python train.py --dataset="dashed paths with two dots that lie on the same path or on different ones" --train_examples=73750 --norm="groupnorm" --pixel_unshuffle=2 --blocks_per_level=1 --attention=true --residual_init="scaled_by_depth" --alpha=4 --max_steps=14400 --epochs=12.5 --final_lr_fraction=0
Rows from block 5, named by matrix and row number. Rows with one number belong to one channel. Each number is 500 + 40 x the weight over its row's rms, rounded and kept within 0 to 999. All counts start at 0. Numbers have three digits each. After the name is the row's rms in percent of the matrix's.
# convs0: first 3x3 conv (model.mid.2.convs.0.weight, 192x192x3x3, standardized in use), inputs 80-84, a 3x3 kernel for each
# convs1: second 3x3 conv (model.mid.2.convs.1.weight, 192x192x3x3, standardized in use, transposed), outputs 80-84, a 3x3 kernel for each
convs0.77 047:508510486455480434488456381525507506506500484510489472496532472493467491467446383573520542521477484531470417533490494534528455531412421
convs1.77 080:496496492503497491504503505629595562561495451514463510485489507490458462481494550637564501653547371619530519494491487493501489501502513
convs0.78 117:527563513604615618517574548469472461497502479509512495485461449533538448566548523449449457502553479522538520474533466525581596514569507
convs1.78 139:512511505506510505512513508533423439522510455625542566489494524475481503515505553452367298556595449661666635515515506508493506501498491
convs0.80 025:515510405546512459538514483530506472512506473498502465536479442555509411477461433568559453554552470522489490530517445560496404520475474
convs1.80 069:496500496502500500511505503605511468640508446675513463471485499479477492532506505676531447718518420829547442486499492513502498504504505
convs0.81 008:540521480515554468434487459495508459533518469484501470500524461569516484578562403511503542584510496486530434484579498479570492469509448
convs1.81 028:511501499506498500504502509659516482559495471615525521469487492487481497514510516726454364684523416692615568514503491501500500504498503
convs0.82 010:531515492525566563526577570490506487510506492489520544464519493484518500484589592480423463470513506469533545467511513505591569522566615
convs1.82 150:510512506507505506505509503446467385499474435567578521495472488491469502514501525441385327590621475600698611509508510500505493503495487
convs0.83 007:519520535510505540465456472503521516499512504480492497550630543524548602505571544469566527490530545461446507511546620441496591430493493
convs1.83 071:496487490506494492512496499487501558498435587473440566472490503494503500523539521454437534400385494436410536500490488508492495505498492
convs0.87 034:445435528447433477476483533499510535496487515507514519487529531401454563461447556500508518534459537514463524528426517420420552514470553
convs1.87 129:498499491501499491502505504626569494604487419567533434494483499489471483490492511701574468687504359576491394493498490495512502499499508
convs0.88 010:453468462448466493507485505491486497483492511500505505469440480437465549496551641426436480452491524531504551454395439413407468491555600
convs1.88 095:494496490504497493513509497525497508464426436588452434459464484472454492513538551525487422547407358572491395485483481506502494518522498
convs0.89 093:469410456496525551562561574486476494511483496530539519440449470480465445515602578466449488522463498531537601496427469515488508533590545
convs1.89 148:504502497503502492498503498514482511605534522725701634495506516511508532533537531506441435681649602810807721500507494499496490498498490
convs0.92 069:518531479487502455454481461534504485526504478499476464554477447559514390492445409588546510541508467471471461517537475528525446501469402
convs1.92 047:503500498501501499504500505610506463568434437624480450474483492467479483491504497685465392648507377663528401491498492506499502502498500
convs0.95 007:503527519527444502469465464497492485494504471500504497522485476575539562621513621484517476466565434487529455501511560562451457475543507
convs1.95 093:503496493503492492509500495510423535450473536576506664498515525492513557538598577437389403508411601607647765514505500519491497524510489
convs0.97 008:472416468498467444491489502524528501518504495500508510473488494401465553464500569491504509518491512523492484494398475437320340524432524
convs1.97 065:501490483508504486511500494491495595570489502587482588458489524493508509496504532460392525522490461607511533499495479505498495496495496
convs0.98 032:450468414467468470505497519511476498508508501528512505479416456494473425526552476506463509579469501575520580520450432448446476566550498
convs1.98 057:497498488502498493514512495471506502484456425482409459494477510498474505527510600462471399489377383647562484496498495498497482516517488
convs0.99 043:463505450521467493548506421537518507522513499573491474554461492557503414503462412588485556575488471579453486471494420514501492510504448
convs1.99 111:502498497504494495505502497602541536589476569700550599492504506491515524524528530612533508713584550783653652503505489506497501503501500
convs0.100 006:469509446510506542531558511496511500520500496509527503497477494473535463520643565506492497534480552558536563383439394484540552547542513
convs1.100 104:513505496502502499503502499454433437584530488642635647495503523511496516532509543398343374620629525766823684515509494506507493502508489
convs0.103 096:488520530421489522390422443507516505497483516452455470543521537549526568441470457495519536456499504434446453533548548465546533412424465
convs1.103 118:500500495501495497510505503560547492471438423454384387481476483452450459491475515593546459498432343490372319491485496502478498511492500
convs0.104 020:521509517471512503421423487520509508483515494459493493557531476531571538417518501531540524511503482410460456526502547458457475430381469
convs1.104 095:498497491500498494502503500530569584520557550594591564499497530508489507537519552507547592541563537636654620502489484505502493501498500
convs0.106 092:473530572448449509399415504530529521480502513465467487537574526481598541448496485504530576467473541435441521503432547422507553444470444
convs1.106 111:494494488497491485501504491549576584511526519609517511510504511505486504537511517540571585576532560666617539500491485505493482505498494
convs0.108 128:451480486427420428439352433532506545512519509493468440545606617493476482458500462528572515503529456489461463505477491488448495454416420
convs1.108 114:497486486504492487505490490451460547431404510372340466481501511463472480496497524435421522414330463328275385501481481510490492513505492
convs0.109 227:518504429483489423476442434551509472531513503523489468554498460555449418491445441587543466525506465487479466543542473548521446512460422
convs1.109 142:495492491497489496507496499617548554540505510509435481491485495465478487484501505695605544571533478550458455491489495498492505506495488
convs0.110 013:515467460523530493561537501470481465503507499509519509430448457519496506541569542432466443510523524540553519506416455575547496586559560
convs1.110 061:503495495500499493512503501523526580526505519722628639506508523500513508555567557516453511612532557816713766503501488501498475510504489
convs0.112 088:478435478555498469516499501502533501510488488560508529410430415386429362579396488558437522515429482594528502527502464506521496570495517
convs1.112 121:502504499505500507509513510593473377536440370637510424482465478472471469504491514658505318600525290745558473499501500516509516508517509
convs0.113 267:526526471519570514523576494460476448506489456528522487468454466522495447613527482466475483515524507535517515518505454565570515538582543
convs1.113 127:505508507507499503506506504517449381543501421675580532478484493477473496523513511474427274627548523787755591505506517506488500503511501
convs0.114 028:521531547491535492439472451483503494477497485455461478554553513563566562474466503499510541477501496404408448538543507542568560510510533
convs1.114 076:503498498507491494510511503586531428494449411589493392483485509463453452498531539561446396572375334613450409506494501512503505507498505
convs0.115 157:531535568467496454440440415548516492516482467485446454550516443556519442539434403553536507500437479484459446529541557523538479494480425
convs1.115 081:500500487502506497511510499569413435502408344572445447480477491473450501494512546571462286534391281631519359505504512511502513512525499
convs0.118 069:455404426494505401531546467503495516516492496529522502472510511500382498526471528505499419518487480545549468521477452515476420571453471
convs1.118 088:506493487503499495515509502533438505471437418579382447484475501462477529501531554559400446475427403586483477495500488518506493523499510
convs0.119 064:508488534496431448488455460532517513520510498493473461583573540536498508474465370598508525506453472506414435524529524529534468464499459
convs1.119 090:497489482499496491510499498510460496499452434455364400479463498461462483482510511559413444467334296487409286498494482507504488507498497
convs0.125 007:517540507530524492494460469523494489509487480484468459579480476535530494365448413545545477510507429457437422549551505533535438484370464
convs1.125 082:505500500509495497517507504415458511459304469455429435472494508453467477503510525422443508401387432522463486504496497514494499511502491
convs0.126 028:506429424510441440531495489523501508524504496538510524510432477457440447453499503568507431511476477539519508545458460567451426552475484
convs1.126 170:496496494495497495500499496603562548576573566616598593507505509501501513510514529630572539634567553650621616494498492497502493496497493
convs0.131 008:480501396512488465534526486492480479525491488524505477468457474512448418548481445502486480557526460578516535487471438521443478544527442
convs1.131 063:495498489498499494508507495581536565524493486539398465489480501467488500495482516603548486505479442520506465493497493502494496503493493
convs0.132 034:527478512468403393534457466526506512526501507529487481570521524485406493529508389592539510531495460582497479618487508554439550486491472
convs1.132 098:499494487506497495508497491532499551577537580589526555487481525508510541520526526546455541565518553654611562501495478515503488507494483
convs0.133 083:510491521476485561514491585475519517456508537467502523424498556371440564447489581458493482442459489497471518516473497468484555487496600
convs1.133 140:496498494499495495499499497633579569605578546660630595507509513502492505521521537621586547685600579725658600495493496495496495499498495
convs0.134 126:484497458502543533487502530474493509500456519564548518411438507518407528557529549489472507511519504569563537467462481489438552525517550
convs1.134 106:499493493498494493503505497666530522564485439565474435490493485478464476486490517711568484665545396670532380493490509495486506496498505
convs0.135 086:554555514556602541518599550463478455490481473491481500492493435465559435519537485466486460488477515507519503527516427557614496507592523
convs1.135 096:508508501505509504505508507524419397579521395652606495492473494499482504513509527494408347732659456723692557507512499510510504500514505
convs0.136 145:448472415483510500490552466463464460477521489496517500491480468540590534510523556442499430470604485513545508416544471551568551473576481
convs1.136 133:509508499508510504511507502483444452525473396593499478482448502488452504515518543456350327599612468665615516506514507509500496499517499
convs0.137 271:461503491410487493439456502474482530488501522479516569493504540483507545520581613489494496484523494512522514467538514430441549483492548
convs1.137 125:502502492503501497507506499417406431406402423461447522482497494496484492513519525350294334332375425423425515515502490520505490529506490
convs0.138 012:469485468470485488502477456512478462523518478531513496512476461554565436544582490517512501553530522507529538461466476519527520508507442
convs1.138 112:508499502507499497501505503471466486597500452784615541487505518516490503544524520428425433755580493943804582510501501511501497494512505
convs0.139 011:501499470496528475444528476477496480505495485523517485478509460519539460639555472481498512579516516547524530533530503460601533469559504
convs1.139 157:507507505506505504504506509544454375572512412684636530499497475498486494505509526536455259674540396800683594512509517504497515499505510
convs0.140 009:462467443461467506509518550516504507510513517525508521432450519424503530462507590471493496500487515500498561392368436495438530451518533
convs1.140 041:510507497508498495514507499520510535569447539675585547485498521492496516519525549510402394625523532743698615511507511506501499502502498
convs0.141 075:442408499428476467493473446478531531476504537498490503456549593471463643509536572486545522522524561518517516457467513407438468419460529
convs1.141 087:509502477516494486513497489586414530525472506570515622470511545475502567512534589517353431471463519604566626508496495497491494516512476
convs0.142 261:495450468513450538565539532497497486453500506531543550473461502466506483490533570482454483494470488556527572499470440471519550543558582
convs1.142 086:500493489509492486511501499420434457438375485607464562465499503493492520537554548324300439493334475640580578514483474518497501519500488
convs0.143 165:468428470426427497427445473509545551466523534506527528482510634423491526451523559499522568491454522502480492450466550411455515428471522
convs1.143 148:501494491500495492501497493457447572461485563514548624494509528509511529527536544377401548468508604546623726502491486511497484507496485
convs0.144 071:512517506561512427547532437506511501513501462525500493531447450514454376567504375554478502541524449583502463509563490544529424549537415
convs1.144 061:503500489505499496507507500553429480548462451757619548488496502501515530579542550505369353664517483880723576518502494515502495505512499
convs0.145 080:540548545518572557437547501486482470488496476457493476517522463606557510506551462434520467468528501383428484506526558537554565427574488
convs1.145 070:498495499516500491515504503534480450548398493530474476490492522488465504510514547539378362527462392658493482502505483508496502518503484
convs0.146 325:535562521455499471471437395557531535518496510500452457545560514490479489500410448558543549523494488484446461564521532517502480484449401
convs1.146 071:505505495503508497510515506468386412455460336516406382466464510470470511490485546485394200446511268632571406506517493507521508522491505
convs0.148 122:450483557441490499516455508521515555474511529561478521444501556389486510459427492510493582468401564521444519481522533461555427511510496
convs1.148 112:494498486497496492501506496616533499566519497632573496508486494509485496522517532649577481636538443712664494497497490504511493504504505
convs0.149 246:496550516474545614438477556445500490465519505433474514501520521514606525457566587440486479473533510406464523477532542455568576424497517
convs1.149 111:509508492506505486506506492472431475440405457557508549507510541515503539537541610329321380419418457620692632520512495512500484510501493
convs0.150 095:525504552522540566504504457481485481508490502487520485532513503534542523561548487457498484479514476492486443506575539477528571452507561
convs1.150 085:502495484506499487508505496450442520535366436593535617500497534492546537538560587457333427481404474662677649519498487510511495522502501
convs0.151 090:557522453501535474534524501514502442510505456521502468536484416530508408549508458533516462507490469485527451546557443553565438544507469
convs1.151 069:506505493504497498508500499606506466594538497656623599485475516489491522534515559614468375758589548863662672509505493502503496513504498
convs0.152 016:540525483548544539434402428501513499499522496455492467571544498569504466472443479522528501513553460404479471533591555540499517474408468
convs1.152 042:499493483498492491502497491567598507523501543537492523520519537483505517530513552482440385505491515629494576510494487511493492516491487
convs0.153 154:501479481555486518544555533531492468516483493562533566484427407459437449532479547502466483471493493572560526535455439577504509544552536
convs1.153 117:498498493500493489502501498623552578559533544604574570507500522503500507507513533634555535657608620668659612496489488496503481502498496
convs0.154 159:496492442517488456524493476528504484542489497526518498490497409502456461546507494562456464566479475546536486513502466473525438525497458
convs1.154 107:496501491497501495503505500658560458595497495643572419499489485496479497508500512678626456648601475720602474500496493503490494506508494
convs0.156 049:513458458597523467581560533455499501483510497497505495428509555387515483499572497447459452492482465543530481490514503499512510537512580
convs1.156 099:499493493503500493499499499512492548629572550633680698484487530514514538514558556517461482609598614624769730502488484506494485505493486
convs0.158 029:638549540490517508499477480523522497504504489474469482560545465492508447462415424560529505526463487460405442619546579513541472493500426
convs1.158 085:499496492501501495507507502482451442514435441520419331482478486485471479491481512496450408507434305553454280499500497503506499507516502
convs0.159 197:449516499437456479357395342487526504494519494469485513518581520585530536582511521507535551487537525463509476467522524503469500497441442
convs1.159 158:501486496501487485504501493433459566377416442418376460490494509469451486485493520346372517358332405388329406503490494507478482506501488
convs0.160 036:465482404491524506559547557506473476500497491518506511509435455526489432571602549511480470518517497551593561498485439529528494572512543
convs1.160 160:501495488503496485504499494392397478427413485521554580497506538503515564542536546307314429408438543514609644509508485513511486513504492
convs0.161 162:462457442477452438563501566550504507508508501542522558485475456419418452491448527561502481510484500579536508504446464505475450540476524
convs1.161 088:496484475503501492507499494535454509523433481575506537479477503499509511509516552519443469527511447641584513505489482503510487508506507
convs0.163 013:472466455512512552483531525502512517518510533520512555464461465445460507496495752492465506518487498540539522461449399446444514464493634
convs1.163 117:500491484503497480503505491484467601455450538549551557499508542506504535543563558438384534459432537608662630505491481500498480503503484
convs0.166 173:459474522494532586504522609446477483472510521496512531459489485472542540518564581462450484485490562497520564430475486480518538477526587
convs1.166 099:491483479493496481502503494552530567482461541545559470502493515490479511523504549514474563511488468635574507486481486496498480511499495
convs0.167 158:496501553509507589477537533438485466475487499472488509514564522504553550547514549474501488448487512488505516481520586526567602438536556
convs1.167 085:505507500503506499511511503521415419434413402595512581530505525510487498541553603333333301520490420628689614529508503517500499515491516
convs0.171 057:490487525464512465445476474518525521489510514478469487532575541504517613443421470529541523486480506458449495471507525440511494458468427
convs1.171 108:494485486504488488508498493510470568482458549447405450477478499473473491490496523505466505459366471422400454499479483499483483509486479
convs0.173 147:564536445525537464540548477512475474526481481526495476534455433520461359540457421530503466549518451520514485550547490547529443556518460
convs1.173 055:503500495502496490508503498593507461569489447575555506474465518443442503485502523682535325641495365614517519496511492499494488511506478